config.toml
model = "self-supervised image encoder"
horizontal_flip = true
norm_position = "pre"
experts_per_token = 1
batch_size = 256
lr_schedule = "linear"
final_lr_fraction = 0
Rows from expert 0 of block 9, named by matrix and row number. Rows with one number belong to one neuron. Each number is 50 + 15 x the weight over its row's rms, rounded and kept within 0 to 99. All counts start at 0. After the name is the row's rms in percent of the matrix's.
# gate: expert gate (model.blocks.9.mlp.gate, 4x64x128), inputs 0-63
# up: expert up (model.blocks.9.mlp.up, 4x64x128), inputs 0-63
# down: expert down (model.blocks.9.mlp.down, 4x128x64, transposed), outputs 0-63
gate.1 108:41 46 46 42 60 77 17 57 45 30 83 71 56 47 24 64 34 52 61 67 51 51 47 48 46 37 32 58 32 43 77 39 28 43 47 46 41 60 72 42 59 45 57 60 45 47 59 44 41 38 40 40 35 49 42 55 53 59 43 22 57 45 69 34
gate.2 107:36 32 19 44 46 64 53 44 57 53 35 77 53 48 51 49 42 48 55 73 36 38 68 50 62 42 48 34 39 22 73 41 49 56 33 28 29 40 50 75 41 33 52 72 42 62 09 14 39 34 65 22 43 60 47 25 72 51 60 32 22 38 31 63
gate.3 094:45 65 45 26 55 65 27 29 49 40 82 48 53 59 22 43 55 69 26 33 31 50 59 44 30 48 50 19 39 41 58 51 38 61 27 29 44 57 72 47 58 46 65 75 28 65 49 66 66 50 34 34 32 71 39 43 63 21 58 26 58 33 46 40
gate.4 103:47 47 32 56 72 62 44 50 35 42 73 58 60 52 66 41 13 50 61 50 64 49 35 19 66 19 55 54 32 55 67 31 60 29 60 48 25 40 56 31 28 55 54 75 57 34 68 60 67 30 65 36 71 41 65 73 40 58 44 48 37 51 61 53
gate.5 091:44 58 80 46 27 51 59 58 58 61 54 69 51 37 56 48 65 72 41 56 49 59 37 38 50 45 37 52 46 45 44 27 42 59 54 61 73 68 59 35 78 75 68 38 57 23 43 33 60 85 55 44 54 70 50 50 57 41 38 43 68 34 39 25
gate.6 101:45 50 44 30 48 64 26 39 45 34 48 47 66 46 64 62 66 25 36 41 28 37 28 50 34 49 69 56 59 51 35 50 39 58 81 14 47 73 65 47 54 73 85 67 21 38 56 47 34 65 78 54 38 60 21 44 46 34 61 26 44 23 55 31
gate.7 092:81 55 52 65 65 01 15 67 56 53 36 71 42 33 52 73 56 43 47 66 58 38 57 47 50 69 64 43 56 47 34 38 74 56 44 35 18 57 50 66 62 06 53 34 53 39 62 34 23 66 58 48 55 92 29 44 34 56 49 48 40 30 47 45
gate.8 088:36 60 73 79 22 33 26 50 60 45 54 40 34 68 38 58 48 36 52 55 52 56 48 56 49 36 57 52 46 47 39 54 66 38 41 35 44 40 35 37 61 43 54 24 41 21 34 66 37 50 63 30 64 50 53 43 57 59 42 57 84 66 49 04
gate.9 104:55 34 44 22 17 63 56 25 58 38 34 48 55 41 60 37 56 57 54 31 34 53 47 41 52 49 37 41 37 37 59 58 38 62 11 40 00 55 52 74 52 57 56 80 32 48 50 47 51 68 53 42 20 52 31 51 60 38 46 35 47 39 30 28
gate.10 097:38 51 55 49 32 43 48 51 54 49 42 75 28 50 34 93 61 61 52 40 29 56 45 59 36 44 39 65 76 21 34 66 31 78 38 40 54 20 34 79 61 53 66 36 53 60 47 25 57 56 57 64 45 76 43 27 72 37 41 28 67 62 46 30
gate.11 083:63 48 26 68 31 48 36 38 31 39 66 43 34 31 59 54 67 39 49 16 59 58 63 24 47 40 78 50 54 37 39 78 46 58 61 46 26 59 29 38 55 30 42 38 25 49 69 71 68 30 39 46 28 67 37 47 29 49 64 38 39 54 33 13
gate.12 094:79 18 53 44 64 60 45 47 35 55 49 52 65 60 67 21 33 51 67 41 56 55 37 32 61 60 70 57 40 53 43 90 57 35 35 42 44 51 49 46 37 35 45 73 54 43 51 60 60 20 71 47 59 56 35 57 61 33 53 79 45 57 62 57
gate.13 086:56 48 52 43 38 39 35 46 36 47 37 46 39 44 66 45 50 49 36 52 24 61 38 42 46 24 34 77 32 44 45 55 66 25 28 48 40 20 16 46 56 51 71 66 51 26 18 41 48 57 83 11 60 64 20 41 58 51 68 59 48 48 44 21
gate.14 091:68 56 10 56 44 46 33 70 46 57 44 69 48 18 78 40 55 51 48 43 70 54 49 54 43 44 34 57 62 47 42 53 45 51 46 59 40 88 42 46 46 31 48 80 54 67 45 65 34 46 44 36 34 47 47 43 39 64 39 39 28 38 48 48
gate.15 121:66 49 41 38 76 33 68 49 45 44 60 34 59 50 64 31 46 94 13 22 23 15 46 57 42 35 38 40 32 50 51 63 37 54 37 55 43 74 68 69 43 32 43 52 32 62 68 39 71 62 43 63 59 50 46 32 47 17 52 44 33 33 36 62
gate.16 084:39 39 62 59 23 72 70 52 78 40 48 58 66 64 42 43 77 47 50 48 33 53 85 55 54 61 64 37 45 38 80 71 53 53 05 49 33 44 59 51 42 64 45 65 63 56 61 06 20 80 44 44 47 29 60 65 67 47 48 56 41 35 46 53
up.1 116:61 52 62 42 44 42 42 47 24 77 60 00 43 58 61 18 51 41 39 39 49 70 38 55 45 51 74 55 67 58 29 62 66 46 57 51 59 54 37 66 52 53 47 65 53 48 56 79 45 51 45 47 45 56 31 74 50 33 63 75 59 48 62 47
up.2 101:39 42 63 43 76 51 33 58 40 41 66 47 32 65 38 67 47 62 45 43 48 31 52 36 19 54 28 13 71 52 50 44 33 50 72 30 69 51 52 31 51 39 46 40 42 46 76 44 27 29 08 61 20 55 51 67 12 48 30 42 51 32 70 37
up.3 095:43 48 61 55 28 72 59 67 57 56 56 38 61 58 50 69 51 24 54 67 70 73 63 69 47 71 67 74 69 61 63 48 70 48 72 59 67 40 44 37 71 71 46 60 81 47 39 73 50 66 51 64 50 51 45 73 42 70 56 58 93 60 76 70
up.4 107:35 71 16 32 75 47 22 58 48 49 55 91 46 49 48 47 38 73 57 61 64 56 31 60 62 32 44 56 45 56 52 25 19 67 67 40 41 74 75 55 46 48 67 52 27 57 61 54 65 57 44 51 47 73 73 61 74 44 13 37 25 49 50 43
up.5 077:44 27 23 39 59 55 41 58 45 34 48 61 41 43 43 43 53 33 69 47 48 28 48 68 65 49 42 60 68 49 68 48 42 51 65 50 42 59 30 51 13 46 56 40 30 65 53 63 53 55 41 42 37 52 45 14 56 39 56 48 72 53 55 44
up.6 099:52 63 46 28 67 60 57 30 50 40 53 41 46 64 75 30 59 40 35 44 45 44 27 57 58 52 82 62 42 59 41 34 47 53 63 35 64 67 70 35 47 70 55 67 49 32 56 57 60 69 85 61 74 34 62 59 58 44 67 68 40 55 68 44
up.7 097:84 42 24 24 65 43 37 61 43 56 18 60 46 46 70 21 34 23 51 27 50 61 44 47 73 36 54 59 48 36 32 50 61 50 40 55 38 80 54 66 22 03 73 44 63 55 61 62 29 39 36 51 54 53 40 41 40 52 56 65 36 55 36 40
up.8 090:57 40 57 50 47 64 54 50 53 60 34 50 33 59 38 14 32 38 38 32 34 55 46 42 73 74 35 36 42 62 59 60 68 68 55 11 73 53 72 39 43 48 50 63 57 40 54 20 70 69 30 50 61 36 68 54 64 47 46 37 33 30 31 49
up.9 109:50 55 51 68 53 62 49 71 59 50 58 46 49 49 36 86 72 40 37 63 46 40 68 43 49 61 51 82 68 53 52 66 40 67 91 54 85 73 54 22 45 42 60 53 45 63 56 68 49 37 50 45 32 42 51 24 41 86 63 33 72 50 57 55
up.10 103:40 38 69 70 50 53 41 85 49 44 53 41 67 50 44 52 52 49 30 69 30 43 74 32 24 59 24 41 69 60 56 47 51 47 86 42 62 79 71 62 55 43 67 59 39 62 54 41 19 57 10 45 34 48 16 62 27 66 57 33 22 17 52 46
up.11 066:70 76 26 51 45 46 46 57 45 69 57 60 28 51 61 51 60 72 36 41 72 34 63 76 50 35 34 66 38 71 45 59 43 58 51 43 62 81 52 51 40 84 58 64 80 48 40 29 44 62 78 33 47 65 69 30 53 59 69 68 67 64 45 46
up.12 092:51 41 76 48 56 71 50 34 58 43 49 34 54 45 47 41 78 33 44 52 25 25 55 53 34 57 49 37 43 33 41 78 71 50 83 33 61 64 57 69 58 47 34 69 60 44 50 18 35 54 48 55 48 30 30 52 43 23 95 44 29 41 55 52
up.13 079:49 45 56 66 38 47 63 58 50 25 44 19 53 39 35 48 56 45 56 30 40 44 62 21 37 72 39 33 49 54 48 47 65 52 39 43 41 50 66 43 57 43 38 46 73 37 71 46 25 27 36 57 33 16 57 87 44 55 36 37 58 31 49 52
up.14 092:57 52 25 71 58 41 43 45 46 70 18 62 40 68 48 32 32 58 74 47 30 71 35 44 69 52 37 21 37 60 63 45 48 38 63 45 47 38 65 17 65 42 43 45 46 31 26 54 51 50 54 52 60 41 80 52 56 52 48 52 29 30 31 55
up.15 120:32 35 39 30 66 33 47 49 63 64 39 28 71 54 69 40 40 77 24 23 28 27 57 36 37 32 33 32 32 45 51 71 18 45 39 61 42 53 53 61 41 52 40 48 24 69 60 52 52 59 28 38 35 54 35 38 56 16 48 52 36 37 30 50
up.16 077:53 67 54 33 43 52 36 30 64 45 52 62 60 39 51 21 68 48 72 28 46 52 31 63 67 24 51 23 44 52 44 47 40 46 23 68 00 29 50 69 36 68 49 41 48 49 40 15 41 64 61 61 64 53 50 45 71 35 34 80 37 72 58 61
down.1 111:54 43 23 54 77 71 47 65 54 41 45 50 40 50 76 70 70 33 54 56 41 32 23 47 59 73 38 46 29 60 45 38 81 79 46 40 62 56 48 54 42 56 40 42 82 43 53 35 18 54 43 49 69 61 62 40 18 49 65 45 55 61 48 72
down.2 104:32 21 68 44 89 46 51 44 52 80 70 56 38 56 45 64 60 69 44 44 36 21 44 24 45 41 61 34 70 24 55 59 66 47 55 68 55 50 31 56 35 47 52 44 55 45 30 54 72 49 66 47 49 70 48 35 76 57 52 51 30 60 31 33
down.3 094:47 59 45 62 63 42 53 50 68 52 18 66 56 79 60 64 51 35 56 71 35 67 57 57 71 45 80 56 54 44 48 39 52 46 53 67 57 60 75 55 55 61 61 47 55 58 46 70 59 27 45 43 56 77 22 35 53 67 85 74 31 58 44 56
down.4 106:38 64 61 32 35 35 42 42 45 27 39 52 48 67 55 26 35 34 65 51 68 37 72 39 65 45 50 73 66 73 52 60 16 34 46 68 57 44 56 40 48 46 64 45 29 46 29 65 78 43 59 38 50 48 41 63 56 61 50 28 65 43 57 32
down.5 081:71 29 64 40 53 55 31 32 43 58 65 52 66 53 54 62 46 51 52 29 62 48 69 66 56 52 54 72 23 40 37 33 38 37 45 46 46 70 53 45 44 38 44 67 52 52 26 62 28 45 44 44 46 19 54 82 59 38 62 57 21 49 50 44
down.6 097:71 64 34 78 48 32 48 63 35 58 43 55 31 30 47 24 38 42 26 25 45 73 65 72 47 23 37 55 29 50 48 72 65 40 48 53 68 72 55 61 49 51 23 53 59 28 77 38 32 24 61 49 39 37 97 47 25 32 72 43 47 29 44 44
down.7 093:59 28 67 31 60 19 29 67 41 49 17 44 59 35 36 71 63 41 67 31 47 57 74 70 41 45 70 34 64 61 40 65 60 42 46 74 29 40 38 68 46 34 49 27 38 70 69 33 55 16 49 52 34 46 43 57 60 36 58 44 35 74 61 64
down.8 092:30 75 55 53 52 64 30 39 63 42 32 07 69 39 47 79 71 47 38 62 55 39 60 45 39 90 56 37 52 76 59 55 56 43 43 49 43 10 64 49 51 47 55 38 50 81 50 61 57 45 61 51 29 42 32 44 62 75 64 32 29 63 44 75
down.9 110:61 49 29 53 65 74 57 40 48 65 34 47 46 51 61 52 52 62 58 46 37 00 38 76 62 19 40 80 54 58 74 40 60 44 58 31 69 48 50 49 57 59 38 36 54 63 57 46 58 58 39 67 61 46 51 28 62 52 78 75 41 80 75 49
down.10 104:48 49 55 47 49 70 38 48 57 61 62 59 53 55 55 42 52 71 76 58 40 31 14 20 76 48 42 59 77 44 60 40 39 46 46 49 51 31 44 44 64 61 70 51 43 81 01 59 62 79 56 42 52 73 09 50 71 81 35 44 25 69 60 47
down.11 067:57 51 56 15 65 65 47 46 41 24 58 67 70 40 59 45 84 65 42 31 45 55 24 67 56 39 57 55 39 45 58 47 52 62 39 38 42 70 58 60 88 64 56 46 61 52 44 55 24 59 27 65 54 40 22 40 55 42 62 49 44 75 66 74
down.12 091:62 52 62 50 48 47 63 41 69 34 58 39 52 41 19 24 84 72 46 50 42 14 75 57 30 34 58 57 49 54 22 55 57 67 65 48 57 62 25 47 69 57 64 66 33 25 34 46 89 72 56 55 62 61 30 67 43 38 28 62 85 35 30 35
down.13 076:36 61 48 35 55 58 56 31 55 39 56 60 60 73 32 64 68 42 69 81 33 23 52 55 23 31 42 32 39 41 20 30 51 45 36 47 51 80 34 53 38 49 40 56 55 45 50 55 68 41 46 63 49 42 68 48 36 43 14 52 46 83 37 66
down.14 096:58 24 64 32 57 44 48 31 41 77 58 73 37 50 48 60 38 54 46 40 40 51 75 44 31 26 65 10 55 04 25 62 48 43 46 61 49 68 54 57 29 59 53 51 56 45 75 42 35 50 40 45 60 55 64 58 50 38 44 66 35 60 35 14
down.15 118:45 48 67 34 19 54 43 42 11 49 50 45 39 27 56 48 53 66 65 35 61 60 38 42 59 72 17 39 51 59 54 63 56 39 48 30 57 57 78 59 53 55 47 76 50 43 57 39 40 67 78 51 28 32 60 71 36 69 39 32 69 50 42 28
down.16 082:38 37 65 31 27 28 33 64 51 66 45 48 44 58 43 65 54 46 43 41 64 99 66 13 53 65 59 28 54 37 23 58 37 41 42 62 34 44 66 50 51 38 64 61 32 53 38 65 33 46 40 44 31 48 39 67 63 52 27 42 68 44 37 64